Rows from block 12 of the encoder, named by matrix and row number. Rows with one number belong to one attention dimension. Each number is 500 + 25 x the weight over its row's rms, rounded and kept within 0 to 999. All counts start at 0. Numbers have three digits each. After the name is the row's rms in percent of the matrix's.
# q: window attention query (encoder.blocks.12.attn.q.weight, 128x128), inputs 0-127
# k: window attention key (encoder.blocks.12.attn.k.weight, 128x128), inputs 0-127
q.57 095:492479520533503493496436520472546451481496497489511539512519495521527484490489465526539511524490470507466492490463555498503515491504472477527488490480497530517536506498516490532501457480534444506484548505514500529481465513471482475529545525477532531510496538491486447496517466454517525526533520497521556459491510450495487503496513535496494473525501517500495490505502480474481471528517
q.58 107:521490468486502424457489521468480528494552489518526521514501503503458521497511510515472472479493500503510540517487467520520468502521479508502451452507486490507437517546476552496499523485478476508530513499486467486488513507469492500495483504458512516507470489491473575485469504525506496470456504522512552502496488497459483534502469488504531493505494509528532531471510452500524505523538
q.59 088:507527469512467486508521520494570458443454492504480537490465530455527505525500512512495485470521485514502505487473522479534460480503462519495521506520482532509504494514528476502492527498502485532513495502508486485518484491506482500501485486479426505443489502502508513506503509560524492484492562494473526480500488530530471500523491516538482472512484502463479506518476553438489524549486
q.60 095:512475456551502499510520455479515482464491489481447515494502518495512486552488511476509515518522495503516471498506480464505503450521490512500505469539488457495434513482496506524511435487528515523549517507499512511519503511534542482524497496540470490526497481511520522471502499480485496497486520509501503483510533516506500473520563534512481479482491480488430466547511533508438515516469
q.61 101:519454493533488519472518481496495500508458504470494474511547477533495493545488469538482500525485516495511495465494510502487484473465497468482513493518518515516487488489481491480518423486539446536494525477503477537497482478503513506486477507494478427496501494521534532527506520511504492529504539512529499518522514509513508516504521484520511429426526457488493457531508502534474513488539
q.62 084:479468476543509439518486491534514508490517456462513559470500498503490514533509493510503526506514495507477472502507467475535527459519479510511497492536509436497468520489493524526526468521479497496477549484491498522482533516466512494503523504509504522523473497507478465467507544482486468528498511459517521459461481499449503488503517521475501528534531444523498497562487483541491464500512
q.63 101:501506505526497522540517472544540515519487486511523484472507435541541489487457559521495488522481550480521484500511470492525480475523512452505506489510499509513506505473454483472505475498507526517482532496485490539452515481513474475483522484512506470500476507510523451529455561482517471445532531486525531498529537486491498493494543481531454497507496472486494501473516520495506481506474
q.64 099:480536516555516519470458510509523531500513463480513457510518463495490515482480489510489469461490467545450532508511495516499532508496474494505521450462485492485491520491510519473488496486503505509497433456450479516524498494539515513532497513489508519550503517489484441532499500571502508480476496488524505497564504520479527465494530522521500469516497520489560501501512504521507518474505
q.65 096:461489516435529456481502485532469483502505525506557488541521548532453469503520495495507455534489515473520486471534523522505519475506504499503482452482492489511495480510472486465471522516523513518514519530517514520502545451503465531522528505504497465531459486521478490538494490498510544467531500486488514523456450481475531509458487523509496513528490471520492527453482503506515482500485
q.66 100:468477478485520510547510487524507494486479463463491522472509480532508515471522524539500535483482503480471472433483514475503467445523500511512523474542488425494468434526525524514511478494508472477506524510516509508518473552500503478507509519499532539522450542473517518517506533473455523501527485530487485458517496506510527469494518509486541505504485520502520505470494511490517514492469
q.67 100:514487501534474503491477464508507476476441500497491504515522537497477507528496488506492493522515522480492505504450483528487489491472502533475507533508501501457506509490499528476487470474510506518493440453504528492490482564534493508512498502534497484533534484461519469515522479513491509541449545525518476503518494507485538507538584494556541489488478481529516436503491488526482511501477
q.68 127:472509511511535478543509464513518485477485556505515495472459527481454463495506457477510473525543503501496507493484450495530498497494496542497517483513511488502504508523504541526500512517505529481502493532485526465501521493485500508409479495486503473497514490502515504511491477443522471498562536515515497524482502534507466492472538528468488504521482489524469477501515569473442517495491
q.69 090:541473510485489507505503516517487506521518520502506560504494475478487485451523438479481497466473534503490525495529496489479511491487506465482503541494570487498502519478495487490501524525518533504479470474471490529544546464520504485494461491497512490475543533444526494516509526541523454491476458503454501503531540487504507494477473520485465518575468523518497510501489517502477501487526
q.70 117:475512494485522518501487510517484515499504509485511527537512489537489497566481529526501499512495490465485491478575442538503515522489505486508523504467488525452478462495494532534483501480493485488515502489476519494511483494528488489532503563524467476519483482502500446496484522479528494512495491461510521502503450501499506542474533436576525487501500488479518490492503465497554451499515
q.71 089:493444508446480488523491532477503494506494493529502516465535478488480506488513512489494555511483509514498456537507504498491471499526508519510501482518482518501504510506546490491541522468555505491456436482493544546529502490501503478484534550481517489500465504521469455511503492545467484508516501548449483527484485550451512505487478531464472518532495523498541488498495504481516543511492
q.72 100:517443493467501545535533522469514529521530489540457521486487437514496488493473527466495548460517503462499515473555516513476508488485510518460480518489513497468481492492486517512526527528519460490473481514480509545506486512534512433520519491532505493490532506482515552477466507449506457515509502516485533508484458496470497471493528526538505509487485530530508490484513478498504509487516
q.73 089:511495519513495435518481505510505515503474497463501466489473498475491470485530468495494492494511480493484502495519536495456510506503494490481496448490493498488487509531476507550488489523532543481536476481495529480461529445489493493486551504487514503493551491559479474481512486523527531504559539526473521528526458520454567485468519515494493466523502534521528489492478518516478470504534
q.74 098:479480502479521528498444509493450518542495484492481487508551465549468527500505559517521485490458499462494463476540531505499515484501520483452488516520493496556500486467488517489513494498460474494480474538488507514498517489471540533533566521506475493476444494505532491509491500509497483543489475507540493490505485475508523484501469515501500541524533519497493550482514495452522505508520
q.75 106:519484481499516537532503487504513490493518523498518526506517500516459512504494511504473521433509539486497488524482519522501507490480486488475486498487500548501494549436489478561493508521514504499496478485487529532456495472505510484492522487536460458471528498509500467522478473528542492565500479518444523478502461481453517493466524493562480532520513506460501452509523493504493464474488
q.76 105:508539512544510492487468495504490520498538492490512525406451453504486482518566506471502481500472494464516506526529493524489530519470515509516517525456470538508452483499545534453479519495508574481492499478503504514491486502482474479516496499494485507462504509475468487452492488477479523499516489534503520496503478493504495550488499493506488500477523465503507486482517450508538528498529
q.77 098:478486528545468484497506471519534531464457498476493510460483520534520494523454485476500514456524523495498480489533470463505531520491511465495517512541496495477512481513476524554470440489497544479567496512473500500478457479528505495470475525528475450514520479542534469552487514490470490530524503483501502502546510539494494489506522509514519477484504482515485517485498536497518467494486
q.78 094:511496492481491470524492531543459494529513590484525550490521512468499512489514507526514468485492527478497501529514477549472494498532512511509510500470443467516473543496512500553508555473531523507509498488499514495468502505468486479465489533492494494504473479526484433477512504481535490506505532485479494523459483551489523515475485464487484519490511458510522493544480479467507495522486
q.79 112:522435487526502520475506524476477451499448461493496515542514518544473536498513547468474495510481497450466475503513535452528460505478534524500452518522533529515510532495500506503485497506510468548481467494492508482491541468502505543531523507485465446512506508519522458524488484467487491512464512495510498479509498514460528456469495523509504533499532488494491514524508518504503477514470
q.80 081:492463511464483474495473494498492488467487512498441460504507522501505537505547485516523515487506524492490502520473498536476521493460491507525514521506502492448506485539501434500506478533504524510473520489496494535446473477507488505521519495489504484522497470475482455508507521522487537530533474513511529492570463429491502503515562493497500514531535509527491476512445498456471509509504
q.81 107:497506493488511520482557515478490526480479536509508506499493485450481475531513460468473472511536508458535528504494470534483522531508471516482511518462513488486496517515548514436522484509549518491542492494493500461479477536443515507445485503494508490498542550495502516495477486524479486499463524517493494549469541525475501480506461507460508483498495533536517521491521516497526505488550
q.82 106:536513493554498493557532507522539425489478531511517515460483470463484481487474474477488498499508464489468570516498497491484462487512484548499505484496491519479474510498518477525513518551470519537486513496498519484538497445494510498501492504531490486496501477480522512480475497500495484486477506465518465487473514518501493504500512526503523457501494488531442516489572502554492495515460
q.83 092:488485485484511493530506501499497494506560495510515498516484456523522489532476528474525531509521471530481495489537504518441523524473494504498561498493559487511467486518448510463499506505480512475486461497475504441563531495486509492490510514495498521529509513484500526518442485493461542448525481501524478514449498524511531512459487506482528472494453488503476496491503480451516482510491
q.84 093:520454500466505460542498496499488486479508553515472495490490506449512545456509493516491525489518546507506484495449498525492487507500535528487526540501495499500544495489466423506522526482482568477524503522494490518502500455513517483487514454516522493489498480456511539504493512491500514542477478480518482507449531494490471493473533526491512500495494494478439482519492493529494544540491
q.85 112:490511541487521500505527473491472525541529547519464547540477498437542473434501520479473498482503531501498517487492475515498513495535509474509502489475500471533498554496519544494507521485509533479528463479460506513514533506483498475491501522497533497500496514494460480484494505480491432466504479536478535496483531536489476467485492531447474513532509533505499470524477493520469529504497
q.86 096:518512486541454513480496485514495510492519436468504507529508472560478497528462520474519495543479454521516522521536498476538487439487463520497482504518514511496476473470504477528500512504505468511480482485509442464461515521542508475537476486514464507507515502472519488486507533499526487538513522461479497492530487500523478473506503512571508481486521501479503513454534464533496505494470
q.87 104:471473509495526481511507508537505492498492548511592512488478500480527479516490483485501485476538587502520502511548489493501515506464482462497494518508479508518480481505520503496492476461510480489491476496464481511520486469505496481501480526508461486520448500512491492537512540498497528502496567464464498525467506503440474512458474507515497519491441534474506522509503468500527534499489
q.88 107:510491451498519542485472500468508541497480460490490553506546501501494476507506464475494486489484492484499472484510544500471517485456522494454492459528548522440528527493502496502494493497550464497514509527518466474476505530545527507477511496494515521510517486499495492476510479532478541493511532544497574518550494482498507505527555467494480498519474493514531487501467491505502502474550
q.89 111:471449498465520518480482496533522523536517522525499529558525533523504518477494499502471499489480485522487519463509499517483512526549480457487473491488519456508501506496486507464511468487491522494461509501492480543491493487487495482534502478503537514518482488501492486497522523566496512531489490520492477479526526436513535452478491496470467492518537511494469561514428494491459476538503
q.90 089:477454504496504518506487521497549480530484504510487510536480499473513512513518456545506496449489515512501514495475474503486475524509493461499506485516471488490489522575461485507517468460512516500495505491477498496547483487552495507526457456525513525512460475504497512524475481492425508429498514509543501514511453473503459517493500542487473497480484504511488555527499545493492502515504
q.91 089:519516548504503530463503496472505509535469532504446504462509478453479520511515551499507492488471497481483536481482502506466528501509541515523530507497482506509522502502473514474474506422534464507506463487449505516492493483548480481479555500493471550497533455544482535510494506513451491519467517499500474525489465525492515474489521496501477508544497525472483515504490487514514491499550
q.92 086:474480531523471489498505496478516528505528497519477493543477465467535480474457480494546524482538481508485487510504476507481496485480491502500473532468494535490510505518492500529478494508470455494461514482495540528536498488505542467521500498521511496537494525465500490436517549469503502483515489454526499519508511481495425485508497541515507468507477520491511583491500454552497495525498
q.93 091:469493480499524530521469515550478520480499536496534513524503549530499488531522457578513449495475524482500484499539474499499509543531497495522529535473507547509481485490494502453460494486482479477512516547518471493513488502496496511478500475491473532523432498507525480499491490473490526478491463459539485490495489458523487546489501494543506487472492497483493497500513504467531459466523
q.94 086:493470522464502539509478529471501518525500512521438494521513506462496483512470509481510517504506497556535489497495484568491496567490503520480518541473520476486560534519471489465500538485477505474489491500485518499513500495549488499530465485475509485500508451516508493482473468497536460507504538473534528522502507482491480498504513504480461507498502469529464532568482538465505510515512
q.95 099:510528560456499546475491478505494462495496513498518525541488535524460506529494472498501499513534534520528524514465534502508486471467524519501516560515480460535465515506494465473505498484518491526492496518478499493426498513480496498495511491517478486501557495490517471488534521510499450518512532492463484505490471494493556520483500447540502483544509503502516470501481525435507512484498
q.96 101:518429502448519454523512555503455469516491530510501468502509516496468477500534481485505518515486533501519537492491496513491473512498493509498525486488537495473500523516484468472505522530490550514498465496484539494507511490488485517522481482469529473475494484527494494472491464494492465479490512529521472530475511521487520518496480549445509525487542580512473448523485495479491515529542
q.97 115:518462500529445496493507513457491532500512512495466513512510469489506467499480475508541474520523495519499529516512426459479518483440522496534498529470509534463511525533497493564484483517504471472502532510486472466491476468545510494482471506503520504519537481494518499452506507492521489512467475491541520528506497510504450505493518504482502461513494528497472517550494511521506472522567
q.98 110:481512480456522498500489511509476511562523506495521547554500474457513440491560499534528506509512508539537462498521495533482501522519489476490518507477510518473473477530514486461508509502551516496481498514453508508526533509481481459502519475482496516519463511478459512500482487524490510452512512533487518487463526478481494507455476484492476501519490525483508546463426475517499489494505
q.99 093:474514494491454524538489435539529516502464500540468515520536465556438503497502457493504521513500506481513534461506498449486484481472522517471488500508543480473474508466509497517519489516495473505495508507528500463512505517497544487458527498504515443488494464503544492515525493503550523522501504537474482501460487531509468476463517503509488476528471522526497502522489534461477499482512
q.100 094:507460514553459456508491509509465511559519508480475475443506478511485500536492481525530510503510512507473485519499473479522501509462480497530462511492414536540528536475500480515499505513522518497473479512480499553481470494478506497508481498507496475501492477499502465503501515488480490535545519475542460521502474502521503497477483550566477530477531498463505526488522492464484524494497
q.101 130:481503490532461487505496473500498513465481518455521505477535519528522502546469534526474462458465476482495476495516450502527495504530491501517514502486502530505498506490523552518470468492475494513577472496507481491502501502482491514494471582516441496527491470533526478536471499482469504517482444485497501502558481516462506518514480496481524474472506467524498511502527499526520486477488
q.102 109:481547467505497520481479467482526522465543478530489424500498510547509460483514561533487513462523496446524497502448507505495506511488492500521483475505537486455489491488459512495506494513476518496544525523523484479525521560510498488502491483496512515542446506485506520512498529492509514484468497534502552501477494482501489471530506480500511475473471475562494458493482482513490533518493
q.103 090:479499519516532454471516509537527530506551491508511539474474487535501513493506507490523518472504524504468469509499404498513503515482541479510500460483505471476451467543507505536500499472544521502489500477472508539527495515520506506498490504509510518528524552480495461511488548458469466461494468515499531470516485523510498522492503499504487488472499473445492461475492459537488492502498
q.104 111:517498502481483461503476518496507500496485500511503514545544498487495459514480564503495492538468499499516510463534487465490485451524510537476503501478521511499489534516412488467475485524464504519512492509515495448533529506501502516505492534506499496506507473519544501479467461479522496474484505533535515526491508504508542509514551504509566453505469477535482493478497486523495452545489
q.105 108:497500527444521476540465535548514455532501500497470530544489504526492505503534547537488532517478490495500460493517510461518499509545514502480520450497485519500503469493482468494500497498510505473505449524519518486466513464480498488493550481502467519481481495509528506502472476520536504535564465515538480468459495532528543497448517472534469490491511503479499461515516490509483495513485
q.106 099:501512512533487494547553493533466489513486488497509511496450478519527487523506483482484464515517503550490516503515438507481517494518497557496528515500527529488502477469479534508487522512516523534529464477473523486525548506532480483462457502511480474505489522502511505560466497452555462473461526467508492485526510549482485481482485539498531468468502477509517506474535508515501507487484
q.107 104:497486493497495517501497453502517478513438492502508470480508547536464490477513484495506538468533518449509550504488486496492517513500495489508489512476529506444521514488523489492472465523500519522470492477516585522470466506500485513506491491493500447454494525521499456493551507531470486505484488505488476505499531491512483495543499485478505588529510525523498497464533478508490492506544
q.108 088:526506521497535501452496504518473517488541515540501492496459500478481497474531451521456491478474537430498447491498570553515512553507516472507509477507489485514508497487520494501489509517487536500497500472489536543531518511492496489523475527508503480495477478482500472502513486526488548534493509494476508529482462500479539504437458480553484521527492482512473504536467484512501512498490
q.109 098:460471533459489447538485512488511477529482526465523508503522525515504470507487530493508554512557516518529550479516496460462480490478507482496446494488506523502499502523476489442500508523535514466535503496513469456499491534504487460468496453506507506482497513488515490465518544476481460457527546525530498525457529497535500526517511498505527519514484522528536497499528505493490503522514
k.57 105:505506470482480512535500492458479509509495495462480480498503526493513496486519493532487493441493504511490543464490487455504506507516466477503521447534509497467457531491547486467483485506508482482476464520538525506506532528504489537542513495475484505452592493515514523498461526511488511535462494493460493533513490501539500523491480531525520492535501551508524486525495520510498509454456
k.58 099:495524500503458521522498472486471498507499506485506535477470487538521510514486502490506465494480503493470521485527523541464476490490494475495468524510478493531519501483486541470511490511482485514497534510515535493535484552489565532485479512467449504504467564514517510520490507501494506501482489471480475522510590538484514526459446526460500524511507455474511551523528483504483523510485
k.59 096:517529488504525512479480514521493510535484533488492493545451476458514467502528534509494473496514473505503518449509530515493539546478506475472500506479510460467443516513510514534502506498468557463497484504510479533499459496514540487511473475506556527507472538454514474467528507487510505558466509521470510508497501495504515513499482505479460488466528505485515464483494495497547517552526
k.60 094:501517511483522481500499455500458502497519505483564490511493547491535486468483516509509520499497455490494522467474514487466494529476486526490481519515504502508507521470494466503511534513519476512485479526519443536462517478482528453502507505505532514473505520493469497519464528522556466521539522553511552496516504495532426489496531495489467489512534483467518502496453479463507525526529
k.61 093:465527514491529486482487513497507478502507509488524517459506474505489499486487476510482448501509484483521495508525491523534561510462496510455512522480496509526476536502498503477520479498537472489492484539497485504506531441498490506537503502496516499509510501487468529466499520506527488522509499488542537507414482463477473496521527563496529536505532492529446491506423489522514533544496
k.62 081:501544518479487491536510474485464472491502472493505502479518472504528489516483492485484513494507496521453504476488509476473466548493468497497539467483477527462545519550460504543530520538524516516499508536536477492534503535512486505486494506498478500488546508498521539528447448528481490569529489530476541509546532492515483530517519559488501499487527465502499509487484473474484515512495
k.63 101:521500475525457472525502571488518474517510526499491454526483500464499542477504465522509495533512495528498492472488510510486490511499514473483520550515542471497489511509474495488510501505520511469495490518544509500499515462539480467519472517478480486479496481458508543475524469521487533493513477547502508486472460513518494443505524521498478536502549484490428542529460475485456499498520
k.64 097:456495520485522479455473499516499487505511537535504477461468514462497491501518504512524448487504494476497521472484535470500512523512505488557488443504544516514430503501533512531517467480477488455479504487523526475499490531493524540550511535499564503534533497519491521495502526469508521505479452437499515485527489509488519499520494501459513502465462517486509509520512501509497542485507
k.65 102:510500562505546480523493456518482456523495499472523494491522515532518492504497530498521493503477499484472497453511488547521502479498483450478530486484458465513486511496532503493466490522515474491521531485474481535484549486500460443507511490496512499492472493495480509486467465496521483452576483507487547524502492555504520505493496474498486523515486545491468509494485486451520475456462
k.66 103:489482482528526492531489490514475506482523471510505504520494443488523518465525498543479495514507523498517501468506446494545463461577475503472497531529472450509460498508492492480498471501489482495528494487470513523487492509498524483529493543530492500525484537517510519509497504498516537430502505485504498525501552511506549479492495511540546487478499506530484462492443460466480518535495
k.67 103:508489516473436524484489533476563497499478491501502516471486496478521520513505514521514484495535532496518469457464500475485501496477531519472540472487511522496501458507506514518507513477470509473502515513503565472473484514453511527492497526470505505474464525508525542538541557465507515542456496488465469513497494508486545499516521488482488490470492500490508460521491541521479536451459
k.68 126:510529527486525504486535501515512476484504509494531548504496514478518489512463494495499477508527552501530502495483438512538482534486486520469508473504475512515541544533510545486553499515499521494522489531488504525443448495481476497484500517513498495452482500512506479499484508468496478485527513493540490475475492534495470537493520555491429521541503475491488500511458524481511461439507
k.69 099:505485476502532518457496534479467495508488567485470482489560494473396527518470476522471467486568508500448514497503526525529502494480467482510509516517499499466491511516494491462519493503499521493472542496528474509498479498504537506506514488570525519518510487486488465497493499486508483529521486493489495492533493512487509501464445467519481500524521480460501497513503493540468507501509
k.70 104:537535488497475448533519508524525438488491558468523506504445529498496516512475515512517487487466481507505462498494501493490520476508496485521543499487490548539501463469491509508492500509450488469488502508488526451547516496464503483528507509462528454494499487519526462479508509494516495526461502481442510520547502546512549530520501476474530473468476508515526501511522507500526488468481
k.71 097:487443520491558499503424502451484483497502456514510468494515510444501501451540491504519522503503521501454506507509484469477508456508500524498480482544476493494486507516540493480522496515495466488442485567482523509502510538498512502483540486507539548493479497521510452487468508483497478491529519525488484531529507500517522497488477489512532491489490504540523473485513524489484527541534
k.72 096:521517461501501531529467500505518466504474519518462527526495482488476501490509497555512494489522506506480528578513509508477496474503453504504458489544453478491445493489447432530483548492497482509527521526488508486461483486491492506501506525459514494518507517488512523494536502474497549522527505486486485504529552541464496488528501480538538482485504483536493497535502481513498476540496
k.73 099:498528497484512471527466473509535436488487520532530518473509509498453482473545551508481505488506485532504506467495522515528509501489521489509508471485482445521519537524494527512541494522540517463501517511516484512484501524501512495467561479482488531513539525526497448523512486494539555520515520492501524476470493476480520549492495481494507510532442523461539462471488508489498482472513
k.74 092:514476503481520528548463527520508495493501468482488468509542481491507524466525490518550516494461477452506497523513508488512503484582448519542520498486455533507478496480518502508496479498503476462510513475477489541545520474537507480549480529518499479484488478478490484528461451510494507475485462503489512531515530547503512499512490475475542527492499545482530489504524479449482490503491
k.75 110:540494496500513493535466491490509456502432451485536523475509546481470494486522500511511511517509519521510474572480525490489542500466495483522505440500464520508478518498504528503515515497536487479504490493520480474505490457508504527465554500450507512505511498479505470562491486513526521507462503485437482515485497502459538506488463502507545477512495524495538483525495508492462515481474
k.76 094:499503494483542490483497498523488501517520483520532446535433521474496493498516521509504470503557507485495475512537486535497497468491510490527496487473512521471484461440519524487530513451467526471519518526509499510509501535482487513487506462481492517467504480509501476527506514482493488516483484525496500503522448510486457509566501459503467482505444511503583499477498480501539455494490
k.77 101:528482497512486471546519496495489473499481483548512538491498492513512519515515544444473486477535533503523474521496475416522499500518505500485535471502529548524525489494486482484534439506458530481530488459532496505502483527495484531484499507506503460495517505515518489480502498493497523482506482470524492448458515490544546519484477482430492446512511514499505511488526529504484527495482
k.78 101:498514500462498491547470486525489468506520515490514477541473526464499508494522517485541554547487516540476478510548407530515508489479544519499509459477460482519508537505568540476506497513489465489489446542515503482499497537491490506469484490542487546502488511485502466500484489480493488509532562518458505505482486495515519524481488496488475506522502499503493492481498513512493512499491
k.79 117:495430510512482506545483530507495479488465479489487560494565494496513500492506525457557478487480478502495471489463532491469523525510474523511501476490485529504534506507502491510506504498492506491474523475493505500491502469459560535502495470454515514484478493476524488505501412487483498482513457472499475528507502522509522477486500493521550492503500496498514487534577540479509523500510
k.80 081:522541563473507491502437514493496492493529474515498471480511482522517496469540493509486539509508484521534454473501498533541492512501464452444526496510522494526509529497480471499477527497527493456503506471476502489485521438480537546483526466480470469496542508542481523539491497476490507533463474507506509504530538494488516524499491507489484504490511497457532510492449507489515528462486
k.81 114:447547480424534496466539473515517497443509536519493477472488501477474491551489481474492447504508504453454499519520470500491500503499528501493457527508491498484497468510506519484500524505502510532490522571480491517457516557509511504510486503503507494506502498473506499521508505497476475533530501542479500497472496489467491523505506504534522488499568482516458458508488522489529531480516
k.82 109:478538481532514541512514511493511483476454546509492531497495474518513477557428482497495557504501468508493519515460493499541459495520496518509492485497486505442524499466524504493519472521462505576492495533531517503461465506508483502481527515504471535497492526544523485484537483485477491499522488503534506470515460485493514508525511491506524476512480484471432487519498527521477486517509
k.83 089:492480491503544498511551492480499492521516573495518496537494466488544469510484491497481460503519474488487468502508502537494467532551486509503474522516513499504482482524512454498493511542488474501470423480491511531531471454506463538533481543492498523511490461507513519501485498462500528493553466491489487487478461512516482487554477511510552497474497513493532492528500500470524463498507
k.84 093:554471531514506530526512522484488492501463442511498505468533490456492526487485498522439555488576497538533492517520494511522467459473515496483515504528456505510529514515506467479510502515528464532488450508507514514511502498499493524489504497512505499540473511519495499571488510468454440539517491498509464481494499476518462492509502491498491510500505510473482507532478463510460486514497
k.85 115:463519514489515508453527509503498505523512498512504495524497504468461511485472505530480435470530540515484514487513489511475513498436453527542490500482459492510520554559484496465519531484507481505493512554507521504460459499493493504511494500558503537550482481467502484500486511483526486529527506510482501512489515489509433496473452491461493523546493508520498513489501508511506491516558
k.86 091:517478500526429541484544513530520563497457519514494493512506525523500487536481494517556496502497475473521484494483536491507500478506509516481490469567490487516476461468517508528512489476472486432532508493512485447537534503493479543476488522451478477493475515524486510484504533475523517509470461455503521526493477535502515459542520524492510490461498480497508505503497491482496482506491
k.87 103:494495528474582462486505502499488484491474511521502516550517524501509505515491483463531469536526520522509529495526490492526535413505507513475491502534499512500493480458533527466450520520503484491474499521504500493507495505499482534513527506510529482519509466476463474509470505486467455455543537486492512481499514486508496483489474449469487457472509508542492564521507491508498478503463
k.88 106:455492481467466470494507511486522526501470523503509536478480467526478441522557505504486507492486504454491526448506501505510489489499506504504498497512504444489472505520506506510513506519535514449518510447497493485480496505493521546506498464500557511502522516499536494560480524505476537520518510522469547495559530544503527509497533512520490500514513503523500473489513494460442469475459
k.89 108:513468495476520530491488532497482501507522493506472523500545495497492537501539521527500471490497489531491511526509469516475523555504489428493509476504529519482487527501488492483460507506486487500493512425481489508508521452517486450529461509497516514557475504477507516457528512545495487477521474511505527541477525494462502503479451506453449492509521513470461535503485474537474522524509
k.90 086:506499478513503526500501483491519550541538506487475494521494454500512527469546449498495530490471497526512524488482447464501459516515554484484554482519522500501542488504460499528482504505482514546525460462502535466516468493495482511524535507544484516536522485537510512502513540483483504534506486473545502479483492462505503475497469530499476470476508487499466533517484470556493490487531
k.91 096:505490508459485518542440526480503481493501527479490544514468498487522506501508525496475481510510500471489485470512494482466509499518476477541472495486496473519540497520491495542486530494519458475503508505518527455490466520532446517526501523460532560515527507497551497558493491470479480521513521505491483517492495521505478459491504431498546537571480520489479485517515485531516505515513
k.92 090:466514485542464546457476506478494514500483531506454519515518504499502491500478520525524487486491504505532515539492491522508524505515465510512489520542507521510450498469495454529484539494469495497484522567499512493526478505471484496516526469511461476535508508535492493455517515492543460488507490476516485463531538463490465476533483527460514514485522488495511563497523460518469442509486
k.93 093:499449513505506484521527489536513512505518525458488508509500518480514526522486488488492495557439511473530473512516452514521486478535516463492520512476537525508470461455545517490481506481493510452497486493514500500548509494515482481581462500509499467502502473522491518491491484470543460474493473510507493491524510531509516521517503533493482502493515521497499540527456461508512504426464
k.94 082:514451517474499515501502527482487504541516519503461511507486518466511498488496480497471525464472513526516498525533463512477483532484494546483519519486506533521500549508442461541480498522505473539484488525458525482505495457506503501522500530516544500461502515511510509476508507447484509579483476495497504484518478505444457506503492518459448539494514475502496544517509494540496497467532
k.95 107:524507502419491541472477540491506505538490535430525508528476508558491521528480500454501487519532501508508477493509512482499516491466474521456514467546468472548530510486511526508485535504574486483508507471518495482496483479513495484493522499462496495477518547499498483522462511518459494501494486514463510535486492554477526483461498493504497500509494496488528471485479504491505545483501
k.96 098:478526515482521485512489503544497481495486492517520465530544474495463474495489501491456488498498456547467490476478527516511463503506492490472512530481460440489557502578474481477497531505540497518456496524466490521465536483486562498498523496540497533497490480503496495511508506460505529550514508523507459495471490505497514490529476532487473527470531521481500515517475525517518484478522
k.97 117:487558499509431502488536518485529513497479521505476489540516520506462466523494525480509482474495477504525496517490513465510468553506470492525495552510511478493533521477452474519495526488510512491463490519550508495524473514493513535463496462498487450524559517488480476450499513487505502545491527466532507460513495518496502478479485518505461495493524454499484507491512507551493441502507
k.98 107:483507503496539465482537504508494549544536515503517528504519497490483492488533503554491477517482486486459513476477487537490524445500500487522530529525474452512459457507493507495460526563527507491449521519488490495495501451492496490528517454519505548539469505530484503493486532497525469537525494528479475517474477505484469508505483518485500480491525500519503543502466445477507454494497
k.99 092:530543494506499533488522502480552519501484510505439507520514495502454531536516490485503511519507506498493471541475507491521470513529466492456527499526514511521479515490485496499524505516473531486506526501507501504478446465516502500488509511493491505498449513463486462484481549511500510456535541524487488538495496518483578505487519440510484496493494513511496444473484548505426512475509
k.100 100:544468534516479559529457504498482452516530457491493489514506465454526530506554462504543509498471541509514494565492496483513515529523508498520486480513479553511503481507488530546492511439474501473496473499524473517518486522478479529473492457481486482451505514491486505488498483472525492487498496438517502502509518495544500496478484512502463515496495476527542524539487478492492507492496
k.101 126:492479522529492459527500468518513484471537496553474465496498511485533478529486531457518485500487522468511472490546452490479502524528496500505504486476575511501502483504502537480497433500432495493528483487510483515550519518508501519524493539534506477479478488494523504503482481482541516498479492481497491486485507505517541533487496485475561473479491535529496486486512542532520554476487
k.102 105:473537520522483477490577427487536549527533452525512479500491499489481449458508551521526508485510502492486491503481496497476495498502490491495508489508527502504475501498493505510503515509503493501562513466507500481498515518538502468496476515517474462524471505489478521515478529537487555495456462515498496524483496499488456520549538478491514521448495517534478491513463530524474486519463
k.103 089:493512477538518480468517493518473486549510486476556439504462481512519505501468515515524487480540530544467492514463483504483502493492507507515511474529549520517496470506522491462542530482497504463512483466544537496528483509455494494435515484522517490520513457508515477476506537480493504479519514455465471499508481507557504492552480515469489473482499488518505505513515470521461487536488
k.104 110:456501518519466483544536511460508461533494496483478511529519472510480463499489561526495497492486500471509490464497516507497492498527536526490518534492488470480483483507444474498510497501473532548485508525522543503508496471498493473536517515542486475487431514536530515494490505475509548476514507497508472534466441529494559536517529499501492484453518486480483478504519544509507483492485
k.105 110:544460510492555485584499508519497440503487507510534551473490491451489525497521516556478510494461483521515469517503543514502480455478514483518522504503478508543485488548509495499529476489533500471475472497519532467541496444484479481498535515484487500485438498506511485513513498461514494492511495508488455527480487503499524483525517502515511504511448515466494472501466500488489514498509
k.106 093:510457491571498496496546499550490493521501537578497526516471511466500462525479471494512505542509527496505515489504483504479491468478518519476513513521517519517464486520575486493504495493441517486481523512517463478486453524475527528507475523491500480475463504486501523487500515432509525541504499502508478443482473480511503517506493516489524486469494466527463527479526504488512506496490
k.107 092:500532472512478479509484477509499505455473488519508513477524519490488515497503494505490504497517494534485475524473513510494508526515457464475497484450481488491504472496506519486479513476488515514486564522466490514444594491508493469488513503528504520443517469510502483498531504508493539499499479522469465483490535515463518482524462519458497527546562507474475514487480554525480533496456
k.108 091:501513483459541505493467506520506482510506497443489496469517503507502543462534551478510484513503541492498520516533497561491509482463457432513527444486494520491502483515519501512498478539496485485501514493514493508496491507456519476507524477521514544502492504422491470507507489551499476512498490492450523509515500502505511487508480461512485503497443571516524510548488481510472518499493
k.109 094:434508497524495475497514495493506480530513548522508510551483452480463482526485483528506481498513514560484507516488506476511489480528531539469492569514468501494507456528436523496470541485521529516489504513467511475525497512535465475494504494519489444457515518518476496496485531480486512482539511532514509492500511526485509497476496509506460539518550461490500504455483522486488492529513